{
  "tokenizer": "char",
  "encoder_norm": "rmsnorm",
  "encoder_activation": "gelu",
  "decoder_width": 128,
  "decoder_norm_position": "pre",
  "decoder_activation": "gelu",
  "decoder_mlp_ratio": 4,
  "decoder_fused_qkv": true,
  "decoder_qk_norm": false,
  "decoder_positions": "learned"
}
Rows from block 2 of the image encoder of a small image captioner, named by matrix and row number. Rows with one number belong to one neuron. Each number is 500 + 50 x the weight over its row's rms, rounded and kept within 0 to 999. All counts start at 0. Numbers have three digits each.
After each neuron's rows are labels from the 100 images, of 14848, where the neuron reaches its highest value: "strongest on" is what is common among them. Only what is clearly more common there than usual is listed. The data: rendered scenes of toy objects such as cars, trees, mugs and chairs.
# fc1: MLP up (encoder.blocks.2.mlp.fc1.weight, 1024x256), inputs 0-255
# fc2: MLP down (encoder.blocks.2.mlp.fc2.weight, 256x1024, transposed), outputs 0-255

fc1.468:500500551500500500500500500469500500500404500546613500529500500407500570572500640431500500500500578424500500500500500500428470500500526434500467500500500500500500347500500500500422404500495431500446500500435541480500450500500451500500428464500530500500500444500500500500394500500493344500500500500500500500500500446500500500440500500365266431500500453500556492435500471500500500500500532500519500500427500500500500483500500500500500582500500500500584500407435500377659500484500437489500500500538254500500500500638500562567500500500500571632500500500531500500500593500421424533506500398500500500525500500500500500500500463500500500500399500500500500500485500500425351500500447500413500500500500500500358500553500433500500500500500500500424500500500500344398500559500500
fc2.468:500645538500441514500500462500500500450500500500607500516500676500500602500500500500382500543500655500500500500412500500500485500500500500433500500500500528500500511500500500439500500500512500505500500500500500531500500417500500500601446390500727445256500500500621500500500500500500500500500500426437523500500392464500500500500500500462454500500500500500521540500500500500500599401563500500428500577410500500589500500446500500443500500451508519500500681413500500500500592500500500500500500500500500559524500500571415500500474500500604590602500539500620400500500580454396500500500500500448500500500500510500404590500553500500500500500500500417500500500500500500446341500500561500500500500416500500500500500500500471500435500500453500464500500500500568500500635534413500
strongest on: blue object; its colour: blue

fc1.403:385500413371444463500500458500500500500500500500465564560591500500500500460500500500415483500500586452396500500559476567500500500500500492500567512338555384549500431500536500500427511607500457500500500445575448500540453500521432500500500547500548473437500500500550500438566589544439500500500545607500500425551500500500500500628414500500500500500432500487500423591500500500428500500417500585500500500557500452581500570500447500564500500572527500399500500593500430500500507500571500500500500590500500500470500443494586547535500571605441557407500624500557500500478500426500435605398600558399500500540462500432555500500426424440448535500603500423538500418500500424419459500500551466500500500539500500462578500434426413449435500500458520530500420583583500559541462500582500
fc2.403:585500504500500500506397500450416500500573500402512500500538445578521512527566614530526500378500433500537498530514662500500500500500603480443537564500474500724597540500428500415500519500442500611538500500500500523408477546500566500477500579500549403543502500473606500500500482500471500415506500556436455500500500500500500500500500500435500500484357406500581515550425641542500544500551500500500556500460537425508540500500439500500500500500451516492500500433595457500500500500572572490416491500500445611457500505488500581500500448500658411532500461558500500500500617500535426500415525517450510500500500500509500500518550467500426500500500567579500500500500500576500500500600447500545500468500383433434444500500537530511437500500570446500611500500500407500500573444500576
strongest on: table

fc1.130:500537500454445572557500500410557500541545419446500500640479500436519564442500500500448424500500500500536589448500500500500500500500571500423500500500423549500538583578439500553578461436440430500500467444551500579429500500599437500428456566530500417500500500500483500573412500500400435571500500500500500500500500448429462455500500438411500463534467561500500500500500433599453367420428500500500432582500500579384440536500500441559542561500500500428453404500566388500444437500500545446500500450500454541459445500500590454500541433500579500500500500500500559448500500500500539500379424500500596535500407406407500557605567431500537500528500500500500433393453443500571500527500404546500563402500427500500500424549500500450500421500500500455579534500430431588558541563500500
fc2.130:500522486500370524442500584500500474411364612500500500500500621500608500480420512575561500500452543418579623428500546372500513437546579500371577420647500500500445447500500500500433436500383500500564470500438500500500500500500600459500500500500500550584500458505500473564500500487535500500417432500500462500500500508598500500361500500500500500500636500444421426500500538500420500500500500500500548470467430572500461560500500500436551500496570500471388441500500500451500500500500430500500500500423575500500397519586500500500562500460434418500623413500457597472553500500506500426366500500452500500500500500500500500500500500471500500372563500432500500532443500500500500500500500439500500500500456545500409538500500500600438475510473448522567565600485438500500500550432500
strongest on: blue object

fc1.652:500500500500555500500500500412402500500402475500584539500418500462500500500500615448429500571500500405500500500500500376500500545500500360595500500635500500500430500532500500500539473530500500500500453500500500500500487450500500500399500422484500471452500433430468500500416500500494396500500500292500500500502500500500500426500500437407396500458452440500500500426500500500500368500500500440500500538500500500500500500500500500500500500500500500483500500500500564504500478500500382428485500500500452500500438500500317494563360500500500624594674621500398500621500546500500500500500383500500500500500500500500500500430432416456500500312500500500431500548500500469500503500500500457439500500500500500371500500500500500556435425500391442500412500500500500428500500529500481
fc2.652:592468500450500500500486500474500500500500509500500613500500565500500500500500500446527412500500500532535500457499500511500500424500500500509594481570582438500500500500500640521551658500500500500536500500500500500500500500500500462633500500500500500500500500579542500608500407500500569456544500500500648500500500428439447620500500626464500500500641675395395500500500536616500646500500434552425478451500500530500548500500533500500384500498500490527500500500500511500500500558544492500500335459500500500632590500500500500627500293500500500500517500512500500500580500500500638620500500609500500500500545472568500502563533500500500527500500325500500451500472500500450500511461535516500500500500500500500431500482500500500500500497500500500500500472597500500500595500537465
strongest on: blue object; its colour: blue

fc1.20:500626440457441563393500552580500500555425542500476500445500537500555451583500500437561500500585500500450500500500473500455500548579480527449566455500416485569566500500500548452575435464573442500484456500500500426436560500451443500582434545500543414500546500552429586500442457457500431500554453398579408500500500459500571456500564449415532500449500441444392571500500579416589524450500384389500598453500435450572500539437558500445456500426426500585500500500500500500500500508426500437447500453500500539500528453464590437546571500600530390500500585588500403500500555548500500500433500500500454500585500500538500586554500531450452500446541421423500500551525500461500387553531500500564568500500500453561557500454500500500439500500589469441438500532578450564500500449454426
fc2.20:500439500500418500565500532528472574459500535563602500500455543561443604535436432589500500500585535603500500601553500562471425384463408500500560500500570563391584532500466560500500500548557457466500399566561544500462500544500438500500443472554606579402414500411445500500500527437600500449430582452500559500622401432521425500570500595534500427500445500500552500560536500412500535543500531500538415500578411500500500438500605500457500566558574500421500500529540440452439449523500500500551560500452500500500580500500521500539537500583586500490500500569500500413500430569500512546522429541500424503407640500432455500583454534500500500500500500577500541500426500513475527500404582500469499559500500500544488500500500500460500500500410500448455500500522493500500403543561500
strongest on: orange object

fc1.718:500500500500500621438500501446500634457500573569500566500500449493500500542549585413500458579567500435460512500500500500476568500500500554401446413500433374530439500527574572500500587500412500500337548406500462500568440544421500500565500528500554500433419458500500500411500500432500500500500421500500455500500381560500500500500531429529432526435500416449500500500428500500500500425500510448647578603538500397470465500442448500500500481500430415500622391467500500620500500422553500500500527601500534569564500432462430558421461500500406500500447500500500500559530500500552500576500568434500615500560500459421500546500500500551534548543500541539500382519500500500464500432500500500571420500500412433548580500500554461529500500468500512575524500435528480519459500507500500
fc2.718:500500434500631500500500439574527477500500532500513547477526370450500645500467475546554568535444500500581425615500509611500549500534500454443483432500426500487433533500577500440531425551453500572439469396500536601563459615500500500500519500514456471581500554500437592500438564500500500500500435448500438500607457442513483500442500580500500500500539423388440500500384442500500488500500555570430544500500431500500500470525449550450500420500435425500465404500500428500566538545500500500551527563500546559458500589500500443472556455490439445564425500435500500433441560544500500410501554377579500500421500460575553515500500500500475551500559546525500386500426500500500500500500500500500500584548562500500500597500500360443421412438500570586500555408500500500500445500500500
strongest on: table

fc1.252:483500447541500500500500452500421572559420568555500500500605500500464500553597500452596500631500481500500500500569563403500500500444500605500500500500399500434500500451500597500574430466500428596500446500449500500533557434500500500500500454500500500576500500391456500500500500417429500500451420500552575500548500500500372582553568534500569473500542500500500572500405500455409500500500500500500564500556434500500500565454500433500551568454543403500500448567500500449456585500500583532500500607500500574574538431500500437585500381441582500500430586575500500438500551500500500500500500555623626500500500600514569500500427500436500408500500403533500436500460500568588592429500500421500500500575500500434557500451558535592500500442418536500580500469500591500500500456544455
fc2.252:500490500481500500500581500460556521564500459500500500500545500452566501500544417500549538500500500551456456563500500500500596371591411500500500409529500500500436576500449434500631423500400500500500500409574500500500547447453439584500451457500593552582585570500500500500421500500503500500500500500500500500643522438500474500411500616424500500500577500483444594500456562500503451500500500500405447589500529500500500405545477500473455500500582579500438500531500500621423437450417430431500500428434569500442500500418396520504579500536592443500536434528560500556500579592419500500472394500597500537500585466555500425500424486526500468448412475444500500475547526422442500565411562480473500500500500545500615500576428500459426500500500552556449557574425500513500500477500556
strongest on: black object; its colour: black

fc1.107:500500568500525515500386500500500500500500500500558556552500579500583412455500468470547500500500500500500500448500607466500565431447424500412454500500500541431500565444448528476500547596500459681714627500621500438500500553555444500549500568541500533541543535500557500500500333500415500500500500500500500500549500500562504565500500414500440418500500543473500500421562452458454500452500418429500500500438500500500500500500405432422500435580452500598500457440538500580500662581445500536500551569500512540500429500435458500436470500593500500500442500500484500500500500500438500447437500584500500543458500500500500500456560500416442453452547472570500500554545500500425425582500425517454500500423500575458500641500500500541500558566452500500539500500417500500500585500500524
fc2.107:500641500392478500500472569431461526500366639596500587500433500500551500500483500531454500500500521500500565500500500448500500500474458500500489500495500500500430500500590500450500437500551422616500616639454500625607500500614575500500500500573691444453500512574563560500465500443492361500536500511500593500500479530500500500555500500473500479491500500405500500500500443500397445580500549507500500500422434463587561500500500500500500500456500500500500500500584421434500505485422500570637432500538356416500500500500502551500597500440500500500500495500500572441537500500448500474500461500531500524468500449500500500500545500500505484500500500500433601445477500500500484500500500429500500556500500500500399647595500593551475399500500569543441486526500403500431543500550500
strongest on: orange object; snowman

fc1.275:446462500400548500500500500563538500466500574432412555575500500500584500596500500442500441500500557553569574543435500500500500500491500500448571456566415500550500426416500598500602500500429500559500500500500500545438551549456393500500528531500604436500587500500500638500465436442500588462557462500500422469461500500580588402500541467528447447530453500408500438500409500500500500500398500500365500500570416500571500457500465500653500500500500433405543534597500634500583584432552500563500500632543448433563500500563500472413500500500500500455500500378500500500429551460500427500500500500440500366554500500500555500500500528424500571500565455500476500534545446435500535500500546500422500500500500500563500500500500557570500535500500500500526441442425592544500500519425500
fc2.275:500565505500583586452500500406500500500604528452500500500604539448399533426595500553557522552500500500500576500577675500569561497579500500500456437452537561363456449534452588500466564500500556489584523438454419450414500453500500500500592438445500429500470553500500500443456500478500500449500500553500581582500570538500500475431430430500500500500500500539500531500587500420500500467500500500568500536537500440500500583500448500446500500600500500500500500500422614500500612432500500539458515457500429572500453409500468500430605563500500404510397560431500572500500500500500562500500546500543466500500411453475500500500441500530500530500578500412452453446566500449500432410534560573444500500569479460500571434552456425411452573426567462588500569433500500507411428500521500
strongest on: table

fc1.251:471500545500537500504594535505625500500396500500603500500500500500500603500500467447500535415577541499500567500500400500500489500500500500500500375610500500442500564437500581473534500500500481500500500505500570500478429424376395500500500431500500500501449500366500484500442500500442452605424500500500500500500500530500500500438500500522511500500500500500500500500500515433500500426537500524500549562500500418500500446500571500400452500500500369431500500500500500500500500487530372500500500500473500500500500500542500531500500500540500565406500500500411500624500500500500407500500629500500646607500508575500500500500521471500484500500343414395425612595500518353500396649500500500547500500478578488405500500404414500500428425548500393500500525517500500401518500500598500
fc2.251:500462500501587467500509500402500500376500500468376513412626350441500500608500500500500500500500431500500434500500608500520500610547444460455500531500627470500500500500471500500500500394560525500447500500502500500507500500615500500500507533500411500500466500500500500624481568525632476500500500500500477545598657489500500513500500612398557500495643500407500566575500500500513611500605423514500529467500644493500500500493500500500534466500494488631470565415362379500537500500500500481500500516500500503500500516507500500500500500500500598524500500581530585500539576500500500500500442559500500529500500500461500500500500395462500437418500539449500500444460500500545500500680500521457500500500500500654468500500500588500500494538500500500463500527500500388500500500437502
strongest on: blue object; its colour: blue

fc1.630:586500444473451500500500500431441500500527454500500410500417512500500406562500500459565500500545534500427500443321500445500500535612477546351500500594500543500500562533500492547586414500574549500544500465445500552500500593500500428500448441500550500500580500469500542540500500500500500500500500500557500500449517470636500500586500519500415534500500500500560456500500398434540406454557454454500569403500500500500555545500500547622500550500500500557350574500535600581500500512500558500500491477555549410500500534549500500500500493500540500425411469500641381543553460500395451543532500500500425500500373500500500500398500561550396531500500500501468500587500500448500500481500445559473500535547500500413500500460573526582500500418618500452553500416500592500549552500577558
fc2.630:500500602524500631559454500500514533551568574423625468500500500500500500419441462566500474512500415467569500461502500500373567500500500500500510468500553500330511546599500396440551523522519500561500445570529436500545500528500425500552580500554500572350500456500554500567500500570571425500500548517544602500457407573483500411500500500547583500475503554410500589530528426500500500588500500468500500500414430500444577426521520611537500500536568500500500435418569568500500500575500500398591500500478500548546500510429500500500500418500443500403500500500500500500500500500463500491500500489500500500500500481500451447500421468500500471588394500578467637548500467591547409421500500382430500500502500406556473592485465500443466500500500554420500500538500500553500564500502413
strongest on: orange object

fc1.677:656500526567500431500500419500500500454500450467500430500500500500500500500500444500500500500402496433500477501438500511558500500500523500547493445500500573561378500500541500538500500500500500500670500667615500500500558500500500500500529500500570500500500432500421500493580500500500500500421500500500500500508500410418488500443500500500417452500562500500500500500500405500470500500482655500365422322369500500583534444500500551534534500500500500500500512500500500500584545500500553474452404500500500500500526560500500500625500500602500558605602500398500500590500451500544556500500500500500500500438397497500500500500500445448278500500468500386500587555500540500500500500500500500500434500418500500550462500500421500500500436454500444450500423431437500500500500355500446
fc2.677:500638500500500500500568493425475352433500525488500569500500500500500500500500469555392524579457565500500500500541620500500439539474464595500500500500522487543436561411500500500500500500458500500524503500625500500538600592678613500496500525435500500500538451475555381500500650500504419439500457500515500624500502500569500448669480534500500500500500567500459500568511500570533678500628500456384531523500500435477525500500500500500500551500502433500584536497500500500500500466500493500500500573500500500557500500500428500437450465632587500500586500460500485500661500500548500581500500500514500500500365500500524503434565500504500500607482500500395500500500500500500493588500512501546425506500481584535383500500500500461447500500464500451500500500500564500544500500425500
strongest on: black object; hammer

fc1.157:500500426567583563511500500524548404520556421549500568500549508500500565466536425500414425560500500500500436500500500500500423500500500452500500445500443500500551500419444500585416500500500554500458477457449467568424500409463550500573500403500431522551452407500524500409593500507452500492442500411500414455500500500500437421586500500411425500327500500500500441539500500500570500500521285562500588500500444543396500553500500394500455584546500500428418500464500611419544500500500500426518500500420500531555500539459500542572447598566453500571500500500545500546500521500500551482500500420586576500551500500500474500423500443500500524413500578500567466500463500500500474500500430528500500500467500500500500351593414577500544408500500409500436500522532574500562500460500561
fc2.157:444566500564548500440500574500500500568417431500540500500434500500443500573589500500500548593599500500462500500536445571410388500500464573500542529500521432400500500500433500565500590483566424500589549500455500500500390500500555409500500500601560500415462500456500430500500579500434500500464551500525500552453500500407581387549500500500520458500418500492500500552500420539500448543500429568394500500500422468442578579491500428453500561500566451500500500500500628424444500500539500500500596500500500523495406500500500500554430500500475500556564500500445544569500420547500599539500432389529500516491582500382500563577421500500530533440500500500454443500500590500500548445530447586469454426458500500500445558582500356545584500545550500500427500500500412420588500451457554
strongest on: orange object; its colour: orange

fc1.19:500500581500500500500460457500389500562546471569574500382552500436500575500500437567442500500500500500500500500490500411500451435500419548535575430500413405561500414500500500566566459437555500551438459413500500500467536529422437457500553500402500560580579500500580454442500427422569500450550452439549534500571567500500469432500500500423500500500546500500500500500455500500544438426550500569500500403500532469500439471531530500500500581432444406568500410450426500456500500618561500566628571540623500463447395412594371567457543500468500441500449500500456500500444500437500500553561548434500454500500500541500443572555560417449500438500500500561500500500577440585540424500500576554500566500450500500500502500585576465465461500559500500549535459500561500404500609500500500
fc2.19:500500396500569471500555570464466572500500457500594447500500404563500500456431534427500438500588414449535500500449540500500478565577481416500500566412500500500500565504500500424429558500445500426500500533500571500448500576500500551500500435500500428494435500468441500417500500582558500570500597449451500500462500500500500587500500449500423500425464418526449588448577435500555449406521582455471437500470500500573500420500500500448390500500500500423500409500480500459500500500589573500573500452542428556500500528500485500401500500545466500551433500437548500412402549551592500571466576500422500500465500573602500465607451578462475592546500434500423500541580500556429500500393500586436559558412500454399500560500500500466437500500484577560500542414500500430600431449500530
strongest on: blue object; its colour: blue

fc1.439:522374500573436543500500446500561432576588588430500500500500434425544500471500544556460500500562429439520500500582582547448500500500467505500568421500426500427430551449500500500500500538500500570500500427392557500407500433536573500582531500517427567546542500465500500500459599500500500500576530500500500541540450506431568500500500500435458427500405577500500565500437543421555500434544500450520593405500560500500546586423545466458451500426552525500473568464456597500503429649426500540500539440500500416412437426500532500500545500593500515555500500500554428439591433553500500574592500500500500560537500422449433541567547445500543500560582587500453500500500500558500476500500418500456406559532424500500500500589500500454549500594500555418450579500573500523565500500427429
fc2.439:458460432527500646500529500449500500565500500542500437561500495500500500437440427523516500500500500500500450582604500500400539446500649500390500444564500500500550411558576600500500500526500500580564500500426500445500500424410571525500514591500500417500567500480500501441443390500500500500476564551513500456579500500500455448388502536578412515552567447570482500452458500438500577573423421500500556541500436448444500593440500500584500500560500540554511442616500412443500573581574575428500487500535551500555583500446500500443436500467500610410500437541500417500500500546500526467501559528500500502500500500527557500500558550567500432500442406500442466466500500463543500430500561562500500500528421425562439447445500500391500435540500363433500573500500500547500553415500500
strongest on: orange object; its colour: orange

fc1.727:500500467442500418500500500428500500500454487579521500561500500500480589500500500500500500666500479500526500500371495500500500493500500500500529545500500532410560502524500500500500500500500503656532484500500500461409500534531500371500500500459500500500543500475500587500500467500500596500500546500500500500466500500495512500418500500500497502523607500511500500500500500500500500500326500500444500500500308500500396500361590500500500644524411500500662525500500500532500420382500500458424490640542570390500500500495474645524500500500500497381486500500601500429500515375500507520500581500500546513500500559500501468531343500500427500500500561561500500376500500500514537500448500447509500444430500500500500500398540353500412486525398500500500457512434526500500500500500500
fc2.727:500587500500500514500282500500500500500621529674510561548500446500379500500611500500500500500500500500487563600500500500592500500318500517500500500433500481500510342500546500500500431500580500519507500443500500500500500470500519364687500500500430500500500500440500500427500500500476568500500500440500500500573453500500557437500365442500454537500527505491523500454500500500582500500500591507500471500500386440500500477442514500500500500477500500500544500500500500405461500500495468500361500548471500418500564484539500582500514392500412412423400473519500433492500500545484500500484500500500491500607500500500500500500459445500500485418552564460448500500455500423491484574354477455500517500534500500500482594500535349500485511470396487500484500500482495500483500500382546
strongest on: table

fc1.18:500430441500500415399545430456450500557462500500500500477317500425561500500500500475500416413465500561500500500433500500590557412500461500500500500666500500500500399500500545516539521500500500500627500577537500437500451500500540500500500500500500500500550432500500500549463500518500500563500500500500555500500580542500500576500563455500443500542500444467534500574432457540500500440500602500500300500530387521569512515562559500500500500500556469500364500577466500500500500608412435500468530500517500465579500500500500500537500500500530500500579581500500535500430500455500500516500500500465430430439307342500467468393415433500430500510500420500493500500426500425411500450500500500435500445436568439432500554606500452414558473500500433553528500438500538452500500500436503
fc2.18:500500563500500500500500546351500500539500500500461500500707500500500500500500500500413500646411500500543500500636500341438636500500500519578348500500514500500475500500500366422500580426500576469500491573500392500500509500500500421500500518461500578500516462596500500500500500574456500500500500651500500434500546500500500500500500500500588500500500500500500500500500500603570683439500500500500500500500500500440500581500566500513500500440500500500500497500500500518500500500500500521500459582500500576500500500500500500431500500500606500500425500500500645650500495581500463500500500500500500500500500412500500494500500609500500500609468535489500500404500500500500464500399447500500486500500500500483500500271500481500449500500489570486556500500500608443500545500500561
strongest on: count: three; blue object

fc1.213:500439567588500500500500500500500500482521500500500500584500500500500500607415500500559500585474555448500500500500500500537500500500559317603485500500500500567500491545423500554500500512373500500424500615500500500500522500495500500500567500500500433571500599500500546541648500500500500426511384500455500500378500500402579560341500500500500500361623612500435420440512500461427426500500500500500500549432500465500500472500450494500500460500540500500607570471500500500500500505500403500421357505440500500476500500500500500500448500500500500637500588500500376500500436574500500621601455557500636510429500500500500500500599500500500500500500401500500500500500501500397500500468500500607427500500607500500500500500500500500418500500500500500500500429521500451500500352500500
fc2.213:500500500500500609500500500500441500500569500615578500418500573500449500500500500500500276500500499500477500500570603500500500477413611488454500500540455500526507500405500518454500471500581500531500500500486500526533500500500526500500500485500500491500500500499594437500399643490500500574588500500500500554672500500572500529500500500530500500486552500500500500500500500500500500500694539570500500562431569531500569581500500573500500618445512533493500500500500575467516500447503500500368551500467500485506500500438537500500443311500500500500500500522500500500688480531500627592500500500500500550500500500500391500669500481574500481500500436500500600597500410500500500452579555490500470500536500638617500556541500465500500500500475500448557500500500500500500500500500500
strongest on: black object; its colour: black; hammer

fc1.396:500662500574500500500500575500500500429495580543500578500500500500500500648448421584560466500457563555447379631500500500500477500415500434606500500453381500500548459500445500500500502521545434500500500572500500561500452610500500572434500522500500500426426407565500500500430500500500500500500535390638500500536387432500422376500500500415425456445500500565412469500500500562437418415448550559500500589500404569510500454455500500500500500500449532458500500500500500468500500499500500437452394500576567500500500500500500577472425500500579500500430604500383500534441500457474500500500500456500625500500500500500500500556500500500426562500459500500500545408430500555549500487539540493430571447571500500537440500547500470427547500583478500432416500500500508500573438572571437
fc2.396:500621500458569500500500500500500500500500469707500533500500500500500500586572533497441500500500500500500500500500551500500500430360628500500500438618500500637500500500470500500433509406500500569500500500538500500500500466500500500547500500500538500500588500500500500500367500500500500635500500500423500540500500603500426500500488500500419500541500500500541500500500500500500643500519500500500435500584500456595550500548500362472500647526500500500500500421588500500530500500500513503500500500500500376500500405564402554500543419575565500500500416579617500500500518401563433556408444529500500500579574500500500639638513500500500500411500427500449500500500500500500494573500500590500500652500500500500500579500500500500495500500500500500416483440381403500494542500561500
strongest on: blue object

fc1.125:372500500402420431473585547418500500500558464500500600500477582589477588500554500500542455500500560500445500500500500500500500500558500500566538424500558577553500434500500559500452594500500500590425541500500436544533500500392414500500500526500435410463558549493500556500564414573500441500570463619466500421550500500452500440512418606500500533500459584536437500443500500558600500500441500419500500587500466580500500500427451386439500500432439500500500549410515454500500500437445537500418430500421418540500500500577442470564415441612436500396536500432543500497500500551500500583410500556500500500534566500539553444453558500500583444500399548500541500500451436406500516500500524500440500500515545500446500500568500564535422526464457471500522462500500600536500439500629593
fc2.125:600500376500500450526395500429438500500642500500500500500500500500500500500472580445500500446500500576424500572500500545522626500427500613498624576577500523500593554625423497500500629500500429490531523542441495500421500500422454604500548568500500500500427504500500569500500500437500500500500500500500500500500594517500500449466500526590500460500457339454473444533500500391500405511500500500500561514500500500525458579500500500608429578488582500486585500579407500529501387549425500551500425500449500567500553500500500580500500500500481537500570500500500500500500543500500500500613397500500500500500612414479500500500500465575525467500500500500500500402422500436440465500443585474415559568500500589500656467500500500500500500500422412500500500500500500500602401500500500
strongest on: orange object; its colour: orange; arch

fc1.744:464483569580500500500500500493555588500500598500656500500418500500500500500500546425500500443540391500414500530620500500438579524500388500500561500500500574500500467540500540570500382581500500500519500500500500480500500500445500500500500500431500500428500425500500563524458379390500500500500457500500500366500450521555500500500473500500500500500571500500500500500500500495388464500462688500500640500500500500500413460500410500398500500500500400452450500500500500500547519500453500500500500393545399478481456500500528540500500452500500533556500500500500500500525500500556419564500500500555500500563500500500470500500500459537469500370500543421500500587500500500500330631432468422500500500448500500421500555387419427500538460500337500398500500500457549347454445500439500
fc2.744:500500572500500500455561458559500500518388414565500500548460483549500500500500587536429500523523578500500462427362500518536500561500500521500533500609606471500500500500539618539500583424500498494537500554500500500500409444500500500500558500514577529500600500537500595500605500500586500552577419500550480500500500427390544542563500647418410500452500500500500467534434530500500500464500550527500500514500500500488588500434500500500443500587460510463466500500500537500550500500500500500500538552592500530426500500597626500610430500552567559540573557464562379500437500501555500598630441611435500500500500454500500500500578437430500528500436477500443500500500362500500429550657500577500466587450500430500500500569533500556442432585500500563500500419500500500536500475500558
strongest on: blue object; its colour: blue

fc1.142:500500500458500500552500442500574500436500540500555500500559445500458500612445418500500500500448552438412442555500500500428500575441500502448422500456587500439425500500500500573500441539500599500562500500500500500431427492471454630500449500551500500539442500500521500500568500624500467524427500363391500500431500530500500550408572500420562500500543500500368508500552500500500543581541368534500500533424500581590545408500500500500500500500500542500550413579500477543527500500500500553584500562467500500570389500500500439452455500557545436500500528456500384571500479500500500500500560500365560427550500500500451429500500456582590549405558500572470531551391500550535500500595500500547589471500454500572492500427584564537581500386500477476412500500416578526584500500500500
fc2.142:500500500500500492500500500500484500542706420500500549597498500500594500428603500518500500507500500500500442500500500583497500500500338575451429500530500500500480426516448498517440452500514500385500500500528498500496427431500503500500569389605500500500528388500500500500500500465602500500500394445500578500392322500525500500500500500500500500500500449523500500518500545500500500529500568500500472500500500454500516500500571500436500532385508500512500500500500500502500500500385500484500500505578552497500500518500500453526500701500500500540500500557405442500500565504436405500645500458500500500500500550500515500655500524500500460692500500500500500362500500468511500500556572396500545500500500500500500459435632500500472500500328500550537533500500500415577500443473527
strongest on: black object

fc1.218:532583500587500500406444500500444500500566435500500500420500500459500591583500500455500416425472500423500546632500500431500432566500500500474428572434500366449500500500598431570452421539568430389500500500500465500573500467568437547469412407500500446500451500593500597500402518363500500623513413500570500500500415617500500500500446500539524546516495515500500500500431561442500432415500500453500576500408500500418398455500500472500500500500500529500500525579615500500447500461433502554570581500512500439533500555365587510500554611500500500437500471513500489500500462536500453500500611500500606602523480567500500500500576530529500500500536496418569500500500463500500442500500463517457500500500415500440423500434500444476500500424594417557547453522423500500500500500500500
fc2.218:646500618500500654500500475500500500500500541565500490387599410500500500563500500500500500514596500500500500481500500616405500608500500480529500359500481500667500555500474500550500552500500554491500499500538500500460709500500456500500500500500549500478489500500404500396448500413434500500500395538500510500500550500500567500285426630615500502528514500557551500420500555500401551601500500500500500500500500454546500500514500500500500500500486465500500500500500527408425500500500500500500500500500500500409500475500500500500500395500500500500451500500500410432585570549500500500500529526500523494540500500500483500500500500500500500500533461500500500500529500602500500500500500461545500500591390500553287500443500500532523500422500359587500500500500500536423500500442500
strongest on: table; teal object

fc1.695:438500541500500500541565500551484506500536500561613500500500559500500500500303505540500500500500485461451483500500500500545595397588500500500500484500500601491500459389464500500500500504398500493516545500500741536500500461500424500529500500500444500500500500500545500500500563449322500672500551500668539500500423455500577500500478500500439500500500500500500567500500500500500571424402405500500500621500500500500500500500500500500549500500500500373500500468500442500500500500500552500500442340500493464500500509500416500547469500500500500500500500504431500500561432500500438600482500608487568575528500500452500562500675435416493500541500500353500500510498536500500437500500439539504500500500500500500399537500406500468447500500500500375500487445480500413500494549500500
fc2.695:500500500500500611500550500501477534500500500496500493500394500500500500500574500500559500500500555537484500581500500500491513580344661564500670425500530528500500482457500545500500438500500500461500500500452500603377500500500500500500418500593390500558500500500500534590554500500500500500564500389500379508500500382458500500538515500500500514500481595456595500576529500401444571500500442500500519590456500597428438505500395500535500583500541500500500500500653437500522500470547527555500443515355601500500361523500501587500500500500500500500500500500500425500500585454500500500373500537421500500500500500500549597500558547495539518500500451533500599631554500500500512500500500500500500500500480440500500500517474350522601500467500500484500500500500500500500451500306500
strongest on: orange object; its colour: orange

fc1.715:500500555568459436461500463587535500500500596500500500500593448500556579536500449500500612405500435580547437500500500440573500500548448481438543500500500500555482416448500500529500500500500500500409500423500538500413566562527500585500500500425500570575542500500451491476562500606452500502450500424500424500500579538564500458422577584464500437444550500500413420500526500420500500565500414534500500557500450581563577500500500500500500500624500500500548545500412589500500500425431500543584564575463551421534599414570500500588500500431440500565500578554578500529500432450500500536469500500500564563547364500535500453540403422458500500409566448584444548548468572500500500532452500500562500500583570500561500407534454500434466500537540420446500525500552546408425535567595500
fc2.715:458429500548440404435560587425396605500573425548563500438450500500500500500500500500529500569445430522574500447419500591432500543542500434500459433548534578483551500471543500464500436603580536549457470452500500500440451434434468431451432443500475426583500473481456547500500500500500459558433564525500462574423460550560576500500500500500539451433576500438566500401429455458436461539493578421500426500442500422409574520443450589559500478500500577535564500514567500452518512421565568539424569459500490571547535534405556565452427500418500543413500550535408500532500450586544500500500535551500500553500500466454500500450500500500449449590500445446440539579425585500467473456500429597500500500565500450500560500500500500418460484538500498500500500579455451564557551586568558
strongest on: count: three